A small encoder-decoder image transcriber, trained from scratch.
Model: 8.29M parameters, 64-pixel images, encoder arch resmlp, encoder norm layernorm_no_bias, encoder activation geglu, encoder patch size [8, 8], encoder width 256, decoder width 128, decoder layers 12, decoder norm layernorm, decoder activation gelu.
Training: soap at rate 0.0024, 8000 steps, batches of 128.
Data: trained on analogue clock faces, 195000 training examples, 5.3 epochs.
Rows from block 4 of the text decoder, named by matrix and row number. Rows with one number belong to one neuron. Each number is 128 + 24 x the weight over its row's rms, rounded and kept within 0 to 255. All counts start at 0. Numbers have three digits each. After the name is the row's rms in percent of the matrix's.
# fc1: MLP up (decoder.blocks.4.mlp.fc1.weight, 512x128), inputs 64-127
# fc2: MLP down (decoder.blocks.4.mlp.fc2.weight, 128x512, transposed), outputs 64-127
fc1.351 097:142175126140111126133134133107134134106143103148111118135114090113126118105127139136130130143127124185119134072150140129147138099141122124134144099149121140140140155191155117136087104122109100
fc2.351 101:105102134134159143127093156127129106074082150100130188141116126147158135111112125124131127111116138120094127100139126100134108166113119105123105099155145133088143151120160123115131126126125151
fc1.352 087:125122145151128146128143085142140181097139125112113138091136107141123144121117162139133137122086097151133149070104186144112097126152115096099169127134179131171083094157118127176113157130130154
fc2.352 082:119137117100125124092121142103150122139141119156138111153111130135155122162167076066112126086147153101130093142118079098133131118104127156188121145137116132108172084123135122086108086103075112
fc1.353 080:151170132160143136162116073129108133125128097091122109125144077136103110142124104158138124116058148093122161135159141121105121088143130097145128101132150105068152136105127141149136109152058154
fc2.353 088:113111130091083094116131129125180142136127147173152126140098170105156126149101138116112111151220111114147097070099137143123151168122104188111132155134107133143111100126112080152127135175173105
fc1.354 093:139111133086121115134134155130138184150150131108115098079145114137131116124062116147147120127090082135139152131100118111114154126094143144142067139120158078162121115138135140154135135116149072
fc2.354 098:129122127197145128139156127119117147117138140185174132167118119113111118152187130094136097162165123129144086157158129140147138115148160130136155076125098173118142121146137120113112080157133153
fc1.355 087:125155122145140193144133145108111140108160116157100137152162087166082145130137145120107116152115116104123119107128108140140164122103151115162133132129140141106146134120107087141136073091091141
fc2.355 100:114144139142148089110100100150142108154135126127141124110079111108135129108088095096107106075133133129135160139140172126144153107123120156103154150107100069150105108112114107146114151135118116
fc1.356 089:099106144087112095163143109100160140085110144122149109125107169115131151147130121107129101106147122126129130109194126091140148121113139150110153100127125092158077115142074131098099045139149154
fc2.356 089:137129109140115162099089167133091118160174098128148114118122059122120116112165114131133152102145120104114125122095127155130124114131125118142088133161129127116163139079178144156148198140129106
fc1.357 098:138087172140105113094140101130128117083157100106108114110118125131135123140100111142117080149097149116118119127108123091092173170126112089115104139131149112134128094103115129147099109139112131
fc2.357 102:086125103126124133142124155115095115101135105185126161132180099154113143142116164084143161080103106102137149127136123107180113140158147172115118113115099140138103121175084119094141170142146137
fc1.358 092:133112132135134126121132129134134125161125170135150067131124117124106108153128133131154160137102144072120117117148155178107124102135144106151119158141159107132123117133122102140136094102138122
fc2.358 093:127123133136138131148124172128144137117163135140147114138153155151146147135151160084113105129160173131128136124113133090180157124113113160071163109117089109111123138140144141142125169110141151
fc1.359 086:161117136132107108126115108096112147131152138132120106184124108088115111150142091161182118102199162112137118115109105140138146110142139124111150153120100109095093149147091100139111110114109137
fc2.359 083:074152133117143181134126122128116105121113101130113155072124095166153134097060163100111112138091128103113155174130161132111131146099115167171117141114173143141151132081149101137119152158134131
fc1.360 107:168120141130109153156137151107111142106143105111114140123120093112113090137131114093134077114121069119136104108159147084108102163156157148130101100176131159124113136147079097139120129163124145
fc2.360 103:105122176133122116115134098143111163138144160123120151108145109114139154092111105149146122110134162118129141148093140171171142084100157092108110148123136124082121107163115175161128154089126108
fc1.361 113:126129156170118135130099146090107130163112149114066117120095140129101157101135133116125129119117124105156131146135112133175139134116125151135129173134123134099152130156087141101154126159114125
fc2.361 103:144111135111120099144130144146119162120165090098115139158134148140148099156137133133107132106129116159107134144155177150116160116134160148120157081104103118192097121091139147172136138122134167
fc1.362 087:124110119140157135130154105105121174083147112119121108137127098115088103107124155124152115134098167138074103112115138125128149175101134099133098115114133136130142083150124151129118101113127105
fc2.362 095:143139212125105118117100165126147114169158101123113135122109149158154131115118116123081138128116101137166087107150124130106118087118150156088204149158120096143116162128073148145169156131130158
fc1.363 118:095131132144131154160143114122101174116155120151147122129129103151150126150130133130125130203097124115090104127159142095141111115099120108129150127124115124097145133155115129111099132137116130
fc2.363 113:107116108118134154128111132104097107149098125158101153125130138131169118120141111119110134113133129079167148137134168145119139136177113161149084151143131102091143154100113119120140127104143148
fc1.364 098:150167096104128140160134114117123123123141088154138086137146113136100104142161155104114143113123113086134145130112141095138155143162112110131148084146076136129113099149118085107126131083146100
fc2.364 097:109108148147126119089134114145129142128107169072117140113099161136157151097116070163103127109111120162119116089149098159120076096112128146139116154135178099128133117130125150126114148169098150
fc1.365 092:101124117179142115140162129113118127110129111166129134101142099088096126128083075125154116117142082124105140104157150172133144151118153104114134097140075110115140099134130157153161131157146134
fc2.365 091:169137165137121102117132116125132109153159101113145117108121123127154136089169137110148103098173147129125118106097098120176155126108119127124140184095163150152079152158148113093137117084093113
fc1.366 082:129108120138200159153111108078145154147147143100129144113102093091114126147147100155101161151118174114158125130129151094133130103123096162150146107130131123148095095075089070131120128123173159
fc2.366 088:110135134144100115139159145172099160093121145155129101134145098171132142127144166095182120110128093143079135159111120148121165138170139121128121111147151126125159165170129154138118109116085108
fc1.367 102:151135117121125100122146124098121116128167082146135111109124103158119100120130180129111096108108148107100138119128141102117114102119128127135134115075109137162145118158121102143085140119131142
fc2.367 101:083114129123122172137090126167138143097093100119116151174141118104123162161137054116126141151139106164134109129134117127101109137172128125131119135167091124095087151074103148127139102144119119
fc1.368 091:092152144172111121153125129099113152153126146140118137153138114144154136145123102104148158145093149137109121105109167136093118182161133097154087102116182122139102072111150103116095140120133084
fc2.368 107:177101113116171085052095135152100120098129120149135120144121120127115115133115106099092123116166167143117132174126116140108140082123120128140148139087123151118136164129111149142133085104119168
fc1.369 098:116097117105111089074154158117140125105109104123111145159101108127114124153131126101151100127124165164096134143092165128162150138100132132135140149141123111147114154183141101158153148110147135
fc2.369 094:126146153154144120162116114117101112133140159095149133085135127122159098120115133132137115162110074119169090129117112095082110135135113134081109135164117133100101124158125172115148115158119149
fc1.370 099:123169119108138111119156094093166105134123109116103145124124144138110095131160122136130159116133123160103115150199157141108122132113118115097156130166128105114136122145101118112136087132116119
fc2.370 112:083101154133146150139134125163093101110122147143113149109126118089133167096094099073142138112131120099126116133095099103139142097095107128159116091143132131133135093130139161121108154168166126
fc1.371 111:107103157109157163144102127134089117167113108099103133114179147165077114151157160067116130142133110100137140094119139097129103166179151132151129118169142095124138152122130124158105117124119151
fc2.371 105:112131121163130052149103110158148110124122125112146143160105099127179161137119118158155139145123124172149118114178110116117166110111125106179115121120104108125118136099166137109105100110126131
fc1.372 108:126126147133107109137091094078151104091137109107135139157175103123134120131180146180148090111108128141158084141150168156149123131128161125143119148090119136135116142141088179117116093108128101
fc2.372 106:090135096114172122153165140194108101179113117169142107105132112150130146150138096104120164098164150145093158105130147154117129134140105126114117138148091133134131141127141137147137189133123169
fc1.373 116:124113123160153135120117182150128197117124151115139162098071103148105132150139136096168169093124100156139122131122125112132158124125130136092100105146093109131097141143151116163118143130142053
fc2.373 108:109115158129133086107098103118112139154133109162102131132168138147151139162104123156141092096143187106150137142148131113143108110160103119139164144126109120137145131090094126158090155131122116
fc1.374 089:115142135132156121133118128121108136130162122143094163087134170128123151155141093134101105157118159147160117114134111109113166160096112116132150131149127115109132171163174101175128137124119124
fc2.374 088:142127097137109108127068149135109102114094151149131098190121104138143130095094128084171162150110113110115154133109125102135082117132144129130103081120148163154121087120090168145128126166147110
fc1.375 096:074091129101118129140143097081130111093176104150109120097126112099140080147136143145113123127139140100161103124101088130159102097180146125128107127119152117161141149131132069114132141108115084
fc2.375 094:173123114129134128150112139145154167144089151121142137148137135199116160132144101097151145114120098169081154122166182120106143141096122144134123122143117149095115077130116186110096134166110152
fc1.376 087:179136151118119110151104128112119142149103095162095150111096140138067101140184105133136129134124112105147148139099116118124126114168160117137118107179129114111102136143127097115131095149104110
fc2.376 080:101120118119135117123161114129143117123118129110132139137150097152179160164107164115128111127116158148112114130169175151143156157126081126124132174109151104143123142121158148160138165123131127
fc1.377 096:108144146149160164135132131115101150154116123141134114110123078168146116131127137095117110097133140147132129139144145117121162148127132084153168111151128099103121134100114086151143134135165158
fc2.377 088:160113133125060102108115115163169120089111127115110147131134173093104158081130152159172151124122111085120117131118131108107134118135126136116085154102113144177139117126135172130125103122124117
fc1.378 095:066141187098150127130117094116121170097110172116127151101122139117183155152121121143142096093146129151158142098148131156167134104108162138127143160143097096124169121105121133164132130126139132
fc2.378 093:164130101154117134080117177126162118141105093119156100159149123112096128151130132101106139157146156136119145146099146105110108156115128126113106097049140133102111120148148139128155127164121141
fc1.379 108:128157101125155114199082156068120110111141121102146169139106133135165162121152104128136085144095145120110137134142156138180146130106137140154155137128173151126136107134153115148118143119103142
fc2.379 119:154150122160111076107132151133115134151099120152127111117145078141134121158128131120114157104116124170145117143086098148097080143151156131059119137113091083113146181172113156154142088115167092
fc1.380 128:138146163124132184121144157110101076098126116104147104116119123086096138120122109127136135105103089131090135118148148136136162107140093119156099121120131136136133084124144148125110104133120106
fc2.380 133:129122082092112112142186148137139140141131147144162139124148135148166116079134117112131060133143146140147081128144139136155107080107154128108096127133117115128149116110149124131110136146115142
fc1.381 083:078143115145087092127144135088105142102126125111117164098116134137105110107116175140105126122127135094129152134155121093138143096115167178135119153115142154125142105153136146126139115155168161
fc2.381 077:174147126118182122123119138151118115142126081179131080125137139112137124160141100128155122143139109145120108121125133147120145181138099098120132064137119106166104212122109136119149154096096124
fc1.382 101:094136141129108176134102150139126130153139158150122138127132123118144116112147154123098125145105123093132144128113176152096114112117116137139094140136180146128128111118104131122136125100130151
fc2.382 089:051139079101147130115147120106145124136165117103155098105150085107134162152152107127158142127133156096113119116128096105158151130124160114157137107132132132125104125148156105132100156133118126
fc1.383 100:117078165101165108172151112100121162153135104184167097168131121146119119171118122132145085124092114102116158137131161118122112191124111170085128147100160117132122128107107090137137143083136137
fc2.383 103:174125120114109125075084143105157122126118156107098142093109134112130116103138141088141189144136164109139105087112084154116111116132160112147074125194121134125146122152112154124113116173109148
fc1.384 105:111123150099120128110081120137138124160126122175171059153165145177125100164095080151125134077138137108120107113116148156117144131158120102138127126141121131119178073165135141149100121124143130
fc2.384 105:149105155143123133151123126118132149156125134111072146103122164117122141108150125103124139133126137175110107106129135108110139104099085165116137124156147134154108147079133136109133189133111178
fc1.385 110:105133139104118123166094101123086187099124137116124120106123104124083140158116119171154103100108107110110118129124136120162148066167127132122138128125158127109103141132105125097095105141084101
fc2.385 111:145120157125134095128124127131169125148115106138087120158144130123141128138110112108105115132132127124114118154119107172137105187103126091094123146132176124141121048116177108137119151138121109
fc1.386 092:165134107152147114095102132142127126128114172118121086089132093149069127145153172100184150120100142093142133147146110163141129124097142143119091100151132103124094143120106145141131100179114086
fc2.386 089:129140148115107145139142098109131164136165071153142172117141127124153146137130096198055116104162123154136112117098141135111096124157109133149170133122086131127133114095131085128116156093153162
fc1.387 088:158121130175080163138129156139137140141160105093175108165124089154102147118140129118143120116138103085154083142140140114147143166106094094132176130104140131102139121128140088139123136094104150
fc2.387 098:101135136117127113107169079089120150131132131157130151153166177113163111106138127114101145075122163146150120114124175156112086066134143133168109113162115105092107125104107135122134097103110122
fc1.388 103:121096126152123127149185105083134143128126120105069112165120121109118118096136135120144118153126108118123140149108145090116134066128094120163103169162075122122127137145095101134119155109116098
fc2.388 095:159106140107147172063092161128101161119129130142154158059140108135095107149136108114096141098141127139140096108137120124125158141127151134081193093123134153106118134103123152096133105121127118
fc1.389 108:105111126115116138142109118174116152152150131127092130101133112153105190149111141097217118068129118100095127131150153131107109136115125132148164130136120097128096091119143095146115154107108123
fc2.389 113:101101147171158119141117167102151140093121106115110110172116046116097110119146127143128114133093142113134126143146125129137126132124115119143135141104168126143125107112129163107129109167166143
fc1.390 096:168128133136123146151161084119103099150112143109155119115113101134153139135123142137146091119123161108142121120103123147093150124148066107116094141122118100153100133132121109115092134133137159
fc2.390 100:114119147106099106107072142139156147131108121133136172141126127133105126111156118116093177163128124163144135114150133108130134087112172113135168070138184126127123113082128137105128171115097133
fc1.391 078:120120124149148114150150137117164123113135097102148101104154078143103146155128132110150119111128150111144122111157126140069109121161137149119120133127098130140160089134153102154118151112128118
fc2.391 081:129122098116112137133131158138068149128128155143135134116110181100151140088130095140107102121158143127107134139125126130165120128148104101115118127188143115133080168122072183059148115133130127
fc1.392 092:159137092140139135106158139165110122148122115169119095134078115050102144123130114071148071142145111111131150180094171114114071144114120112121097106135106128142109127111118110152112134117146106
fc2.392 088:133121145167137091130146115085123116087122164078110154077117089196105111125129132156131134116077114133131122088145091132133151083146135143105138120163160115107108112151120153124133125108140123
fc1.393 102:095105162125129149146150143191130103098133136099162152140106135097093135162097101138154123114153095144110148127140158135122148101140155148133079112119150138171142153134104147159128122153118132
fc2.393 119:161155101135120098140142115080134114143133134093134136116114127127137098144158142108078145160108155142140128111143082100109094168135115113107161125115071137144078139114075087156127151153147086
fc1.394 115:175169118148148127152097140151096130112133097098117170130103137085129110163113133119162092144134129163135159113184156158177115138171140115152149148199119096117124141177146133145136109099097143
fc2.394 105:135124181128136167127137121124145147129119196103127109081106148126124144135131083069117112143168114145125147130112108150115133131111091133107136104126141143094131107152148122180116154142131084
fc1.395 093:123140128138162145091113082107141113175145102136108113137091087138099159148120164131136155103119172169093142108125161133137154150118148137140095134144143120199123133165136099174098115111111143
fc2.395 091:133134144125105126157111173139114133109101164105142160088176147121159087110127103139142128160138118104158113165128112120139133111121097124115149142111104120050121121108126140077186117179156127
fc1.396 087:123123128086118129110147167132151152122153087136107140078128135141126146122087130130129148122115108091165115160161126126171129136108143148132106131160129092151143116176145124129150110148141112
fc2.396 087:119135110154102091171130081121095153113081149119145128181126092116147099120147128115138090153135149168124119126107127133105132132130096133149126123114139159099090151111115152126109131126117143